A small encoder-decoder audio transcriber, trained from scratch.
Model: log mel input, encoder arch conformer, encoder activation gelu_tanh, encoder layers 12, encoder width 256, decoder norm layernorm, decoder activation gelu_tanh.
Training: adamw at rate 0.0015, 3600 steps, batches of 64.
Data: trained on babble in 24 made-up languages, each with its own sounds, syllables and stress or tones, from a formant synthesiser, 39062 training examples, 5.9 epochs.
Rows from block 9 of the audio encoder of a small encoder-decoder audio transcriber, named by matrix and row number. Rows with one number within an expert belong to one neuron, the router's apart. Each number is 500 + 50 x the weight over its row's rms, rounded and kept within 0 to 999. All counts start at 0. Numbers have three digits each. After the name is the row's rms in percent of the matrix's.
Before each expert's rows are labels from the 100 clips, of 14976, where the router gives the expert most weight on average: "peak on" is the class under the peak. Only what is clearly more common there than usual is listed. The data: babble in 24 made-up languages, each with its own sounds, syllables and stress or tones, from a formant synthesiser. In brackets: how many of the 100.
# router: router (encoder.blocks.9.mlp.router.weight, 8x256), inputs 172-214
# up: expert up (encoder.blocks.9.mlp.up, 8x256x256), inputs 172-214
# down: expert down (encoder.blocks.9.mlp.down, 8x256x256, transposed), outputs 172-214

# expert 6
peak on: /aʊ/ (64)
router.6 107:534544479464458505513523518532369499494594505481519467583534510493624494508444448433488548443450547537523517571527454547510487454
up.0 086:536396452431539446518498500498533493464466529504417520418503417514518501484508520533488516437557562483500530447420607409495512611
down.0 093:455509439530508480513425339491526450486515464497517472499601522506518550494526561543399444502473471515622542476397530523579481550
up.1 092:563339508576561521437521477534462572508499579488477456509550497540507472494518473406518440432568431574441402506391508542488453490
down.1 092:472468590437452548506496504393462524469520475460516500543483526490505576501479511482504455429543479441471542534434599518536399509
up.2 093:493474460538404539581480564513567458432536411520449504496496526464547451506407460407518487521484486419593533410540511515490424633
down.2 097:504549479497449518457543458583511475466585410497499452509515527472470379462499480501475540568536521596459497572506459459516493430
up.3 117:528321515449448563524537468509480515517496437547429553515416538542506578533473493445455495541546510473447486411505573527505548536
down.3 118:471488474513547610588485540492557521529526526475478407469469424509402501466511502448432507472491452452498500446498436607482509506
up.4 094:459513456445557457505491527374473567475583548427470496433488502538523476450557515540512538543507475500598525487581442478463570546
down.4 103:538637461563512491484547477514520609456497490494554465550519526510498445526495492582607508507462499588487455490475377514612347514
up.5 101:493521400537536513548509529432504524461547451456570440444435578524489471465528444481444413482425597586543589528553477424466407575
down.5 102:425468525450432462443514432512551548457435438484525528529470555499387616453543556471523518469527616537515554494488503531543405456
up.6 090:375508439548512507444550509451532412537433539515474486455533446449473505616501468466574463484530553424501515539520534470525391560
down.6 087:529508483495462540473515455463490489512478477504486438480570632464439503492480549485501414468439446575498560482497519574477386494
up.7 098:511433473515589535510443530488395559531521467442512639592378512506544500540505523555496517568557540463543462473556558517432527482
down.7 102:516535489494487422558430530480561491436523476421504461511463467536535484488473498461427541407429438483584494474551403494541539514
up.8 087:387495438437562465537512542464497536531472570439429511489599439433498499493464454504450483443540447503542549473477511481572538547
down.8 093:396562485615530526508442582548575439492484487475539473509499535461520451533454558568442474518488459504395557448544425540562445500
up.9 093:535454416566574466465510497445438399446465447497530514546510412571569459446488472551598463441557546509432460483503513492458510473
down.9 099:553562490482506440488501496438454550517537605408514497540439553493409523504502472435493566436561496469557545538457491473559540605
up.10 095:560429400510464502576576472557511441497559491445508478562514469480429535486526536450543476494484492485468455450579538465478445516
down.10 094:504490442529484488552535573568425508506477470430540493484488565575567532516551537631530551567571557479556440518393481556520543483
up.11 090:552541505497538459570501566427530517441489513484470500411478448467469449562521443560542502483479413577460502441522511414450477521
down.11 093:483492542545547424529573409463490477550568464565562494541407439467463577519551487548466480566483449529550561573442450590542529496
up.12 101:577540476479472549459461497454423465453455489523527500512536498513455412542576406488510541535566473562519494463478584431493543504
down.12 101:432517542469554483425389440451470516517499471571505481581490479422568481560449576495534519478506608500590526623515433554602438442
up.13 102:555381413548517543521493513431479483431503518495470503515437469563393512457539502555436524486583441552465606503475472440489522581
down.13 102:376505526443526491536507444579467442421471419464469401390391470492399438498546492560497494399527495411523424509566433568526524499
up.14 124:532447532521435585498501432473565517505578499457520590642437441515538453577412511527473581535521482440450531513633448510501508504
down.14 121:419515479450501504524475547501452538506539491474463420440496533466439407489514418493532526483531568550540495480496482486490451509
up.15 093:481555427478671577525538431489550602452469531476458464525521549580502459560506415537550528479433498455554538536541461468521517546
down.15 098:439440511492568399519504475580556471481500428502507508547417478442440522507564589497508484475450451468494586449513500525554483523
up.16 094:522401514447575514546482476597492589467424528561484446472563482504571493488428539502521447520502371536548495462486521554520498480
down.16 091:492485492529410510502504527458478551509497540493446561462558457516487557522578517589547442503540563475443535518475571425530534501
up.17 098:455522425430480507453556424475541471485537513456387483542479554481441529537479504340443461458471498488541505508504522487560489610
down.17 092:438482481535539507514526508527472508490501400448535545444572440522487561584390433483389522517428438408574473438485518417571523543
up.18 089:474501463519564466550506575447479576492403499488538494475460634571503436493543554474515578575456501529466465531476453462501509455
down.18 090:542545511544431482552470473499512450528444563424518563593546433429524480516525595503460532521525477486499528404464459518520578459
up.19 093:502464471454514531504449383452528548535517396561495527530440524500478492527470566466550524416472524441512422487587408483558519514
down.19 099:555505588499495539520433592452486465451483402484497616549425432477576471485519500448485490480513499536528525474499571535594459447
up.20 130:512397420506457507544474540409580512506566490427524571584345495532571531557377485487477528471489540402463527421578405497533519481
down.20 134:454499417536516525642528591542480558512528497488563395435564458556459431491508472418429516489441515458446466441519433546569547562
up.21 115:527427425398626577453561506456461573497542534447487474541514437559484442562523475527494542573486422433434507482524513509491490510
down.21 112:480554415569430465483524540439547451421510457460505483472532562561523446497499533535465492457490422469501491448537595450526427434
up.22 091:415517464575535521455518502517426488484581596437532542518573538493404469496539587482471536574492454536523506527469482460515512506
down.22 096:533497496535439446492473550570506453433489433491506573508483457476559523547621475477492565417486461597520531448400416428513473467
up.23 096:482418499423498478483490435470515496492541471531459547495471516435454514473555560466524490514524455508475494508449536451448492526
down.23 110:491489516514491520509515558560435488560471606517530512397508388444522447499511524496356454531462542482418485493465394501509451463
up.24 093:462488453508451492515470471475478464490364455524444581551583433510502480537545589515549446541512473476493519539498454579469525500
down.24 095:474456450512485442499437545437514447573497559526591505528433490397483588470481567548433536506526424408572523591546430565494517489
up.25 107:560460471473491529482483455627441515440484465455554536446458517513442515476522497524514512558540539575510532515529502476540537506
down.25 096:475591502495344499576565438546577490484499503471615482529467506576443459547575458566513475603502563505464430460500506437603509434
up.26 097:573502463492521456405476459474460418452424535467467459530481474469446417528446547431508486475545538527571540456545530519530425567
down.26 091:475434540533499415519487448468513485451535484428413474476553592507506555615551441489515495581393437524465546463495502487562559609
up.27 113:461467489543536535545502439553384492458511472501535507547461514570446503521490529443379422525509552504579467473515468488482532496
down.27 105:463537585503398529447492504476517510469483494496541634540374510481470520538519453569499552564478624472498512449465460519581515444
up.28 115:480473462484437441497433451485512567419478387552547449496486483523493535548565448522428483531446443533594598523524504463520491462
down.28 109:515510674366318506482465483549522508507488573494457582519430543522620568498527481485484499523523489574451609488505560428443488466
up.29 096:462517460491551488432550473480524565510530576497519457444464537545570510456469528476561458521524450535494486446414431435578533508
down.29 095:522491561532593524602542440552589455507450446528500575529436569484500554529578495437513486426474356469468525513488503500441505528
up.30 129:535479463485484514486515488454429481464523481505468558548343418577606517528422458545555512483497497436466502464545505450507491471
down.30 131:486519462489479448537491505527493536527497476446500492469451441484413453479487447433508521489485506520532488467553484499473452459
up.31 089:484528493499643441477464496469511477550569503598460427515488438516514451473361528417497504455497465571455518643430480537480422507
down.31 083:537545525514566447518478559391483565518384436571484500478510517441515483519555445458552539465444540554434560454464427485363423522

# expert 0
peak on: /tʃ/ (28)
router.0 093:545457443475488485547496553651521556426529402540546498409538547471478430497489526480525529517479594511577551457463453487506519503
up.0 104:449498502480438486467490440429528403496499524493506546425597481577535386504522558529435485480475457503512522559599559487390413564
down.0 108:455510483495458536472529552540514491427508516489477429401495484356533519545419470498514490498447514380488488479499456514462509494
up.1 109:521434440536511505448570418476472524509589499518465534491417505542530455514495471529435551515509563515468487500517508486523511632
down.1 111:492583573517507525514543496551561487459529508432514523495545442476511526530469479402538450594522449528468416441515556531526676413
up.2 101:489492402530498490499484420461446502430550464437474500578513486585442505499435544484515507502528418487504422450449541511512520431
down.2 103:486556572550512549485597523420511451466455524527524539590560573480539357466520444498510449570520527402514475493386424442515536441
up.3 114:544497456444480527396476536507560579459548508520470483519538457519411462494554448593505430443514470599451541399518552452488509527
down.3 117:474590504518472578532567502508456431421419497475492566382542429452526539497522424486457363487524571527560461384415523533522548505
up.4 109:521452517511460469530544513513553502444423566498401446525607420467504527547508446603503488425449457515462452419481551504484534488
down.4 110:472509444419407522478559604490535464542466492455416501554505468503558527476516516453471521515483499465467485594497408496514443495
up.5 084:453523478495522391549443433472436466497501533461473598478523540519517546559436560440455435529482521616453506536510425507534619514
down.5 090:492513457505515451506470518471457537554552553464568451497508564505536486416525495526457572441469557373546476457440461484515525543
up.6 103:525577483569495621525539545464509485386438548627477462434504460518463428475508519592518529534525454516544531481522524550384553518
down.6 102:466425580529523559480558516582459421517582444546522534446456521512516556549461495528556494521513421521508529504461528541466522523
up.7 104:526509409451529482452522497461447503424583509375533471498543450550444551560528612579438578533466486448574476438552513499535461552
down.7 102:538522496445540469499588454492495469482491439544396464434570459468512475559425512535485508501519622569476534387444519474533448460
up.8 099:531537418512429385461509566506464500573449468524383457485487497475416428489510410558485561538536497531551510502466510512468552596
down.8 096:520532504555523546438534534608556602456509547578467439588538371586541503465536568559511497530461490512472447463469539479494516481
up.9 118:508449458629476543424555558497476507425557534521502460476481486584450406487511516558492525514493571466404533444508473467503398562
down.9 123:516454536525546519463520486496427511390540485450558517499554513397520453510560511552584508504604464490536442557498488465455523479
up.10 109:547430426513514492480533563451552480496456498482515485426484518485530513526476486508480527521474457453504600565450440544479513607
down.10 109:529504501439412587412397463526403493503559417518450550439545551416590449509547579439448501484445498430467513478466600504551451553
up.11 101:562474524452482487529657489500442544510550472528655565459491480548387466477464531516552585520497506428544491499481414587483514557
down.11 095:420433514534486560470493536570400501585596521430572438504452448473497526497532569525543492495507464464458521431452483457447444447
up.12 109:614451531504517525391467426494482484553627437533417515550541500482398536537488595482510531482454462457427619597524538453499469535
down.12 109:532546515438549504494450510611509526527449593514516511465572462490523537465505354460571469567563509588504517526491574483487543576
up.13 098:547439527540549549530525542544477547540501458520527493497428546532469503426502499498526495560471496446476509478531489570382554541
down.13 096:549506523459466451380467583527396463670511574572492478556527491489462504467453485554541510489509451508471527541449505508424550517
up.14 115:551411448521522453439460472483411436526595468534460593495530464488557538449530496452547478548550474576477494504509524526482636546
down.14 116:422498487462502449501440484430463469494480562501404552576483512436608468450588436411424501540524564441574506423524410484579487535
up.15 115:461426470571502534500464509498467519500541498516469490454507556498524465487430468535460377521525470425546495419522477437486497570
down.15 119:486544418553482587551510506487511456483459490458567519489421460631482572442473519469508435516599542552482474430468441499443531437
up.16 111:456421479534424671401480486503558493467583508440491492476433450445493456545550426625517419492507565561476533427569576420479401540
down.16 111:512570443566478512504507482480508525493473425503507490414417547515398555570450494509558429492498574576548438507489441517500571486
up.17 095:523480470617558400623546530404441591590546433464472528501499557474511397506520456434487509469492520421462425567558574502554537525
down.17 092:494528452490474501484497500418523555485460530545478537473623563407536461499518488493531442472480500570465458474471586416483447445
up.18 105:537488514508588581544517476407458495576504482488490517469448422503548517576435459486504481423490494434559490573599481473494495497
down.18 103:504448502483556377486436480500493481556563394478524509535539588576509539475470503530553492588469436503532562486371584519483589441
up.19 095:459499461470620478470442468592415474526543492409462548547539518485516495500526550448451590503509514447548511555510429530425516510
down.19 099:576424570394539496534490404450503546486495499436522479599430501489549389408503415517463483539488421526550460505485537464526476411
up.20 096:583523530478504469444472557524439517555498625492462529553489589407540388482509439562460596540499542425477448435538448445503546524
down.20 098:520451479594451592521493338480522528529572490449509526508460474423485518511531489482591453521528471504526466518511524524492495400
up.21 091:513471451577470530528572555511503603597425541476476524477530574516521497513528508420488502538496476448467533458551557567417442497
down.21 097:494410466516373483475511536488467514540541471536604481434559512496500541488454508462450542536449636518434579567470513494533469550
up.22 098:395479516523515497539594448656502491404440437472439477490414561544542575609559474469378475557462399529470458441389480470444517541
down.22 102:531456503356553488484418508542492553492525552468499546465499525506522440578509485450500473472481446473464480532452508561509472515
up.23 096:532463501483499456488597535567424449495527486528410560524495485605485440551402504493439413564491507494475526469514539539483436552
down.23 098:439598402509468491500546465566509519468507463601545490476483533510416511490561492433485456501475470542540488486540474504498515508
up.24 109:534501572526528551459440512500528544522499528521532539492442389570434470537500466559432513447548478560418505506648480456410410599
down.24 113:426429498553418491521522447630522472538511496487589469522424495510451588506517506429525459543469467481518460499455402557487545522
up.25 093:473558467553495521548462434510550549491454509491489547439556360542501536564445569566588555530460450515504577534469489475455456558
down.25 093:509402536554478437469525502510547518447525501551571539460518459536442485546538477531544491479500497430486430573625449491473540495
up.26 091:590558412514593506460475425543504522460462524527491488536515444538529460541489524558482503515377428467503464342521476541420553518
down.26 091:487465471497543539533479492538418452482525515498612523492496464541495448447556479509458523533518536464498428506415484470449481481
up.27 104:544508421505562552496491495511488393496472398407576458581402514554491487592501446509430478541529590503522453468610433520436514491
down.27 105:487453464549588524551456451548385559531509428598401478525548495565441484484564479526448457558522431442464464407524563446533570507
up.28 094:545448525461416514513608506580559512470506451519398508522579542592492472449525557487530442500460450554537490447547476528529479525
down.28 101:463516521500395576532543474606531518431468507491523518430539495518494550399417475532534524415515522536562520555545515564609582480
up.29 100:575479478481582593534480499581477547357579564534389589451496450438572474497558561580469487554542485437510437458540371432478493586
down.29 095:554497464552554521547503527518417463568504614520600461526573553603474534527574505444496533570603495505449427575523406464497542527
up.30 094:485458425483563529459462550501498445446588486421506512456463453542518541518539474496503502594514487533497541634516512551497411524
down.30 105:485444551554549492455485497480525460424491552404551497580505491451449456504455457485526554552598453484548458529430487453519447527
up.31 118:513429520542526466476411473432469496427598525442486432497551434502425492518487593509467579499422446527513486525462478555470487504
down.31 117:571585540555466524539555491511504444488422467522468513441481511477483440457478457516514469467563639606538444434381458493556572575

# expert 1
peak on: silence (95)
router.1 114:506517492512436410581425545541512469477508497548500466514471511473639528527462583480479379613444462535503524496465556460532591476
up.0 090:519499505463475476515513444507571527490588535485456467500566455603507393501490467535412523467437502499438437433610525476441475484
down.0 094:377506572519364492500476538541420563465483565436528444439612404508523493520496461557555580434532530539465503523439471547488389461
up.1 112:404481608505538498472511538538526520515465455508537569434497507489497575418460540516424455509566477499527466486427518479544413450
down.1 098:480494519525529514474503484611545500437485568454528499589539560483525520568552444440500532553563422499385517515478474479523426514
up.2 098:419525558472516516494496596418448517512484451488619510430493552494525501506512401527421477452514584580527480504476484513480561500
down.2 088:475465479522509502544486566436440546573472490491534528539472407526519519439521536503451474416447453450464395522386529506531458478
up.3 097:510491451528531484469447548488572485492466528450559534496490500517473528553488493514468569500517487539474362439506531548548555453
down.3 093:516554458494623595503504472517561472478397507479539505566515559541478377504644524399555520499506584550574534522572511456442539439
up.4 097:521576382418496541553431396451498519458506446472540499484424536550489458562496490448444450550560462455638515498548518554507511467
down.4 098:445370502492532543518457446529489459555483410493525471574523521538537456568646537531503466392442542438533592473503503454582380471
up.5 103:487497426433492407524495529520482471458547434449475539458609447378437495464462490500580467432467473495487417447463525436589557520
down.5 103:443449566510490439514462488455569558574432500522552497436553450451501567512514502543514449486480500517454532481473623508510487472
up.6 096:520553617468513464444507524460548526420525508535455491430427390460553484504484500462467450530566434457581464521515545493503512501
down.6 089:519460592556389479537437515546494493581494508597475498405529455472539493533506443421478489483470535495511501527527457567556543534
up.7 097:526426441511429466525501529492480548498527538479494567530544436549611400492580532530577571458415519385484478483480519470461497592
down.7 099:441503470404504502454546496519454420559499580540479529438530445466521473428501402512525490452548554508536532531403463563398428510
up.8 092:439528493452540548407529430480526467507611550584471482451541451439453390554465499466492503456416388549590499481630515513499536472
down.8 100:535444534456496504441540437506463519588492489453492475476521515496421438524504483596379522532600517493497463501428570476570543423
up.9 084:497508463447431396486454515558514526480577562464487469461509483472502560492460559457456457498480561512506625492610524529551440486
down.9 090:428585463574537492517489468472595447490495468473469554452597534590503509479424513475528480413639501465569559550508563562522507563
up.10 096:474480474526512630448444439478497525504540477445551529471461527571573515568543483489491466489462517397533497481497459433557544579
down.10 088:499520515435425473443456543480518469536407508545542465489504524475423483487441576501472528473483497481425542545521573487483496444
up.11 113:463437585509588562496493461555488485577416494533423518566406399576533516519485542533491478519635492544409462506414505555520514506
down.11 119:522477495560557544515525536500494399535544540522456494518517537455548487460498510455536558526427529469452597499548438437508538507
up.12 093:498505495415603470483574581549531491533453480505479520496490468524612419476456465568613415455474382450528495500517477540511597506
down.12 088:533572497565442540512557531523554491488412505434514417571553433441509461564540567472530474449485501418537511521521481503592487473
up.13 099:517511419522522609583449482507472467538509408509524543499467497518450536492504485578496384503540481486545479482474401467545442539
down.13 101:539453390544545518513547451473510521516499418547429481410380428491479549473525560478569487556406609401534487474559447423478671510
up.14 101:481495477470474453555541471488544493516566448459487520484556585577539527461485438496578508491548551509498470495502450459488429551
down.14 093:545588502413470552527531435504494526537522557504446537517501412486534556498600509439457539517460573549506449597507474554438497449
up.15 088:492568489587440438514494542492511533569495516480587496495428430520482505579397423440414463457361596493477477402603565440514489527
down.15 090:468489485527518553470534431496467381463505638537513393527571528553457566549622475430444485435461466535524419494563522497478474522
up.16 100:428526576500491526573501547444526634490600482465588532483547518480502523476520424502584412431442506463570511547515551502562456547
down.16 098:551544552549526435481508470548486430542523522529443529574478496509485512429483492517464545495401480542563372416499467485450537396
up.17 095:489581470505455445416439509386533570510455495553610531551489520522499504412471501577508583540499525496557647520473547476433509504
down.17 101:475465528520588491399493482563428529482452483444554591519433436526511563431524593476456467543546501526552397543440533528520452466
up.18 100:416396487567575504647576453551384493462496490444521513539506562552503491537543456571412479436584611425532478494522478467480438475
down.18 096:633501511550543543564540513458479384486518484577463520489525483452555453559481488509441613533536557493507555420505472474537545575
up.19 106:564527487505453477500433514457473528418538432496495459452511437473415496455432548509507463487486576568557577456477510530514520505
down.19 106:517526532539501444449491510560444463478525554483461448413516438557508569449510560439432377422554540482515361507407513613511569473
up.20 084:488478555497545576526543472478479513499627410475489519539387505450533520538585508546516528479478479494496624453521512544496465538
down.20 094:602476520469383472521491558499508557501406507498528467552485509529451593544525522550446482481502559524435564494510526460482502421
up.21 089:423539482528494570600541548412536433504416515602463468589409500392481406513528574526489546475626468437537525432414520424441526490
down.21 092:468486512548435558541443628495479543508490501493495460437520641461525491514423564561413504479477564480410582500553589581558414549
up.22 088:512455578498542470604400521559501495559469495425572494478615488526514445516501509519464533446476444513431624476494536537479547552
down.22 085:459596504396510457462473556459543475405410476580442506428495551582396497485447534534448530490479569435503521586493536491502555423
up.23 089:578477502472563546464548440513592515568518513547456446570543524547480519490483565510471491476481502490462443425532481532541527471
down.23 094:529445485436477497505462452553483463479512519470586536565460504521561524568411479590441505519572417542472576512572585549492488481
up.24 096:555468447551567561608465424496450459578507534449434511459458492513456491571489462450565491547575564472472410491481501513483555529
down.24 094:542526497524470402591528535583550523516463429537465404588556565527553444504489535566517461528409460531540579591488492460538406417
up.25 148:558435440592484549503531549428520492485427484447438449527344468481590502597537592497540437541437496432433571552509540481546629557
down.25 148:555488450505484556564507594419453514551555439454425492407391513505529527559508486444513541549490582488586537469530493441475563611
up.26 098:437544567482541475496494449565457576523483542570511491512517555504515483484527575537421425574530475416472528518567537416460506536
down.26 085:485551407451418487625475557465479516493476481533602520516583538551481498529387494498482449550474552558500582491501492446473492446
up.27 098:474533482507510503497478529484527410440561454536546490373400478454433583447465460452523474449527507526559412500478494513457578486
down.27 098:480507541496495471509553529540481502452458501551554516422455525584483528503582545597416481450534483405472545440482501467484512470
up.28 098:389456399483570433503435481506492539470523430546590510588476457516488465496505471528522495532512475529461503550428522512511621449
down.28 090:464438540450523436539507450513604462500531497448489502572547573518470513559502534526514510511570510465500500556524522485540420446
up.29 093:471507561552452505531464537479520557503452551480457443413511548470440488470448431472478453548485580453576578474359490542512581594
down.29 090:421424480476536433486468462542516473450516569442475402458518473438600496449498538512444433451459424470483507544488552489474395443
up.30 090:523490498528538484591466525548510579482535427496477456483531558462438508617452588598460566531441446406548647486494515514488523490
down.30 089:466516462546465566497461470467481527468492550529482546460457501550463464446508584563522559561551539600527567613497478524466473456
up.31 104:454544443592483427420535571474536481501512545484484517452509513473538408591556494519598493521445445497430553496496524480530487582
down.31 104:553528534391497629435464551441529546456466496491546481466482437476457468431494505551536586454548519557575490578439488497474435546

# expert 7
peak on: /ɔ̃/ (58)
router.7 090:483502455434477476581519444397544509541503512474572476602497519489605517459508472459480468498497522536479541540463448470543486490
up.0 111:453514467461482505439441560493533489546554476549472370493537497537552437543448571535517519495498457466448516575454517461483558469
down.0 111:559517538470498464461472518549522488515372537477416512543514554461450652545438496448482555547450536509573505541626473566484405433
up.1 098:494531440562436475417480392503443468469514514524424500503526479510497509456441461506492521479470419497507603495526530506530394502
down.1 100:469501561539508560477541562530427549492507567477527568445406416479597500497414472523572504465559459517513541448518495646532484556
up.2 085:436540459486506587619558521459530577419425541412475527553611493484546557428460436499457493469534533489462420599534436446390461556
down.2 092:571497531517528474472451513485527444555467432375556538474476577498454472469597508518410436486477541418488483450512498401430571501
up.3 093:474498553530517554486607486438440518463517502485554513435417563536479485514595506502385440569469578456464529547555497477517451537
down.3 090:524484525536443596498463370523549523480476532501510545566502435474509464510435510499477494463481488484408454505507421569461484537
up.4 094:497486468466457442526497563493508479482469567524456585484546484511528493392554510524457488473464479436545472443469601501526507508
down.4 094:540447556524514452428569467511516534412558460569492576544486486460553365379505501542440486560459580515470455501419525460450493451
up.5 097:520472525571506452472519508467529491527528474495525498456453457547512433518534488494487411537510450541455412457489551461422483429
down.5 099:456508496447393553536444551441451502485529497499491444483428603543490536503441496549614556508412417499473516489549413531570384508
up.6 101:437542508477516523467471519480503497491457488512471472487507486489481489510486428509502626473437508554490590544494588457541407493
down.6 093:467499477490601568517352458544573499417414455572515395449513524435435454526491531569565462459529481498588512501474477481526525537
up.7 106:624541474499587487519513483446487433512500517479458463532401550582526365490551569426453505540548433499588547508482377420535526565
down.7 102:460538464386480443557546471511569497547508559446456458443501514549519467546435519599427519526460596528464557594472546517568435476
up.8 104:440561532501426497484459506486506484437514409437461531527594556478443435479578471504464560462444504506621503435425445441548439484
down.8 098:535573502575459514506427459369586530468540452528376507599526427528489538490505510620510452536481482426498505473449427525502457555
up.9 094:464463442447473464444436514435541479530576459550585407510599463483496545419436487538498434534481455446542571529508548385559580456
down.9 094:429514570525512481503548494468470507503504551503509536424538506514525566545577522497456577419476498374440494457447341583460462545
up.10 114:486448436517542468566530408479496576436480543427416538506437502497467466571496580471421614457499595373518558613579429461485572538
down.10 115:516506576552502531510483527518549523599557580516452443443465416496456405519482434414511502441541583467505461470563535468483447536
up.11 122:502456465558522524543526381510552521552508522464391548615545415467515568555495501504467416491498564414496480487575523462477563546
down.11 120:464496501575522467487621528507397532451444563519498487452512475547590461469490447464572416540585489594380488462506593509531506487
up.12 096:456589516570467532515563451474539481377555536514452506475516574552508441473579510548501489507433504502538534526463491527467548522
down.12 099:484453493508451472506357524409498551519567474446524407527460504512431514469583556509414410473441492487484450548508485555562404503
up.13 108:521466383469442422417517438423504516497460425487504448505514457480487536516549488514568520511553533496476588493497469491589503584
down.13 118:520487534484583487519467536522424461542512528462498415416512570542518440515407448490524527387545499460554528501504534520466576603
up.14 123:456563419500450529455523519454531452504578602554407446461367545483494521549435552472530526591595455499384467455568509510501515537
down.14 119:527529574545491525424441404558466481551528493527493524394581500505594531424459553525494492501441464511483498516382519573575469521
up.15 110:474531371431536494526508540407473526536437452527576473458432463537540442590495500442485446449462510390545566552528437459550476531
down.15 110:474541568486550487501523498500532531435417511475522485544478569542464571440378474524395489429477597551470538554521518495498421469
up.16 110:489418512487487475397502499530404487512522489508481469561436412490457534537508553549498475457449454497501595526434488410554528482
down.16 115:489538494541400525479484427535442513517514429544564594451524448411569423497514491524538410423447529453589484419443490513481554459
up.17 103:526492459521438579493494512531515474486556374456510512472469440562506474541440442590529531480382453462470453522534411491550504457
down.17 090:563477534459426530537424545438464546505485546360422503533442561535479534540408588501565470486529525545580521435563433416483424507
up.18 086:516500445574512576527493498466485527417524563498457536449502428502507369488571552534463535494509457524547514517517505506418468519
down.18 099:479494474565458524424445514500567493532483490464406478575466503436511442525410479517556571625509467492466390406517489526612482509
up.19 095:503478455394534492437525504480479398512587433525489487550425433581456481445437486496452412462533504568508635494470531420453572544
down.19 094:541536522499497578470462621583407499499487489471443534526529496472602487553433582539509514459533589454540527445497502615522541550
up.20 113:492466488546429588599642445468486514497509562632502453507501432475537580493476507510523517567539377490464498493500511468388484571
down.20 117:484547544573546381443595497517404487451494554503467517451606498481556415479591492510542411501491388514462469503483487571552575517
up.21 096:544528479490396547552514508492480582412540550599529505461494538526451573565469573514523496541428407469443541453517521500471464557
down.21 097:462461525432536548489509443496532506540562492520447508593498470545472536505495539530542511479501416504451570493421500514511530442
up.22 093:510491457549538481584495429531457400489514452498515588540430452582497490484583440491477521522369419429571449471647498556474545483
down.22 093:470481535529503409471521532480560457401481506526496443441447499519564488503529489572439530495455424524451499507409503437504483495
up.23 102:569436548533526505517489458501503532435513473472509581507466443461406470558508460521483516529499421473490486576515489503538480571
down.23 097:506498499492472556528416519498588472446430415556483463530569464521515548529488549564449530509567567532569572539627451524501470573
up.24 101:532468504539532535601534493635488495559559435471510507523432440463471442561616546492474553521479560544521444507571445504595505535
down.24 096:483554487440485496511513527474493526399500570519489432491558530454491423510413572436517467514481519410433622511507504457492427559
up.25 101:477421455540465387515501510535495524420481492517449479426571446595525351468535498499555491456563489524454523486515467480402475511
down.25 088:467508496453480516560494375478622466495482443556591523587480461476451436457484480508528483412546504497502619588562415517553474542
up.26 100:460474557532604483488476466457553497485468497523507519562515500549488457447484523500532451538421553539462503633556510454438503460
down.26 098:433506484520501489500470400514517452479393495483474373484564539507644477521414547569452528513495577460540560533502514512473456533
up.27 100:510413356537546533555562425454505466408504467554498587521516499525525468486589552499469459555527476485522485528567491572469588548
down.27 106:554472441592497419462471492535585508495523609517400502539561453548646465489447438528533487430460488570505500463517426401482478600
up.28 094:504432495474479523462562491538465430569531555639506496483496424518543530522527515512496566588546514534472572517470565476465618502
down.28 088:484474520553514491539489516482449504529468373445548540420552478480514474508469537495568552480548548429439405545542506528576472512
up.29 088:473555447540515572537518495487458495524551395482454534503500478433475472465540574465468526535458456596441509451428482512438503475
down.29 099:573500523406470459428523486454561510440510498468543493520444507549542502456481507558512586555380463496515470499505517496499419482
up.30 095:526544459567461458455505400487453487474479546513529513648527497524451567583510467469495535463528539511555552450395597408507561498
down.30 092:478532538506541512493520549499455535529492395504502561427593467521464465502517522515482486446418509435533488416450507668516457559
up.31 095:433457560518406458505479390503449483451448528584520464530551500485537492527512562461473537505470493496487503536489449533428530550
down.31 088:471453539567381511438469532578475423442478409564509421471492438517501533608560529473443529472523592445495473548482465476486515515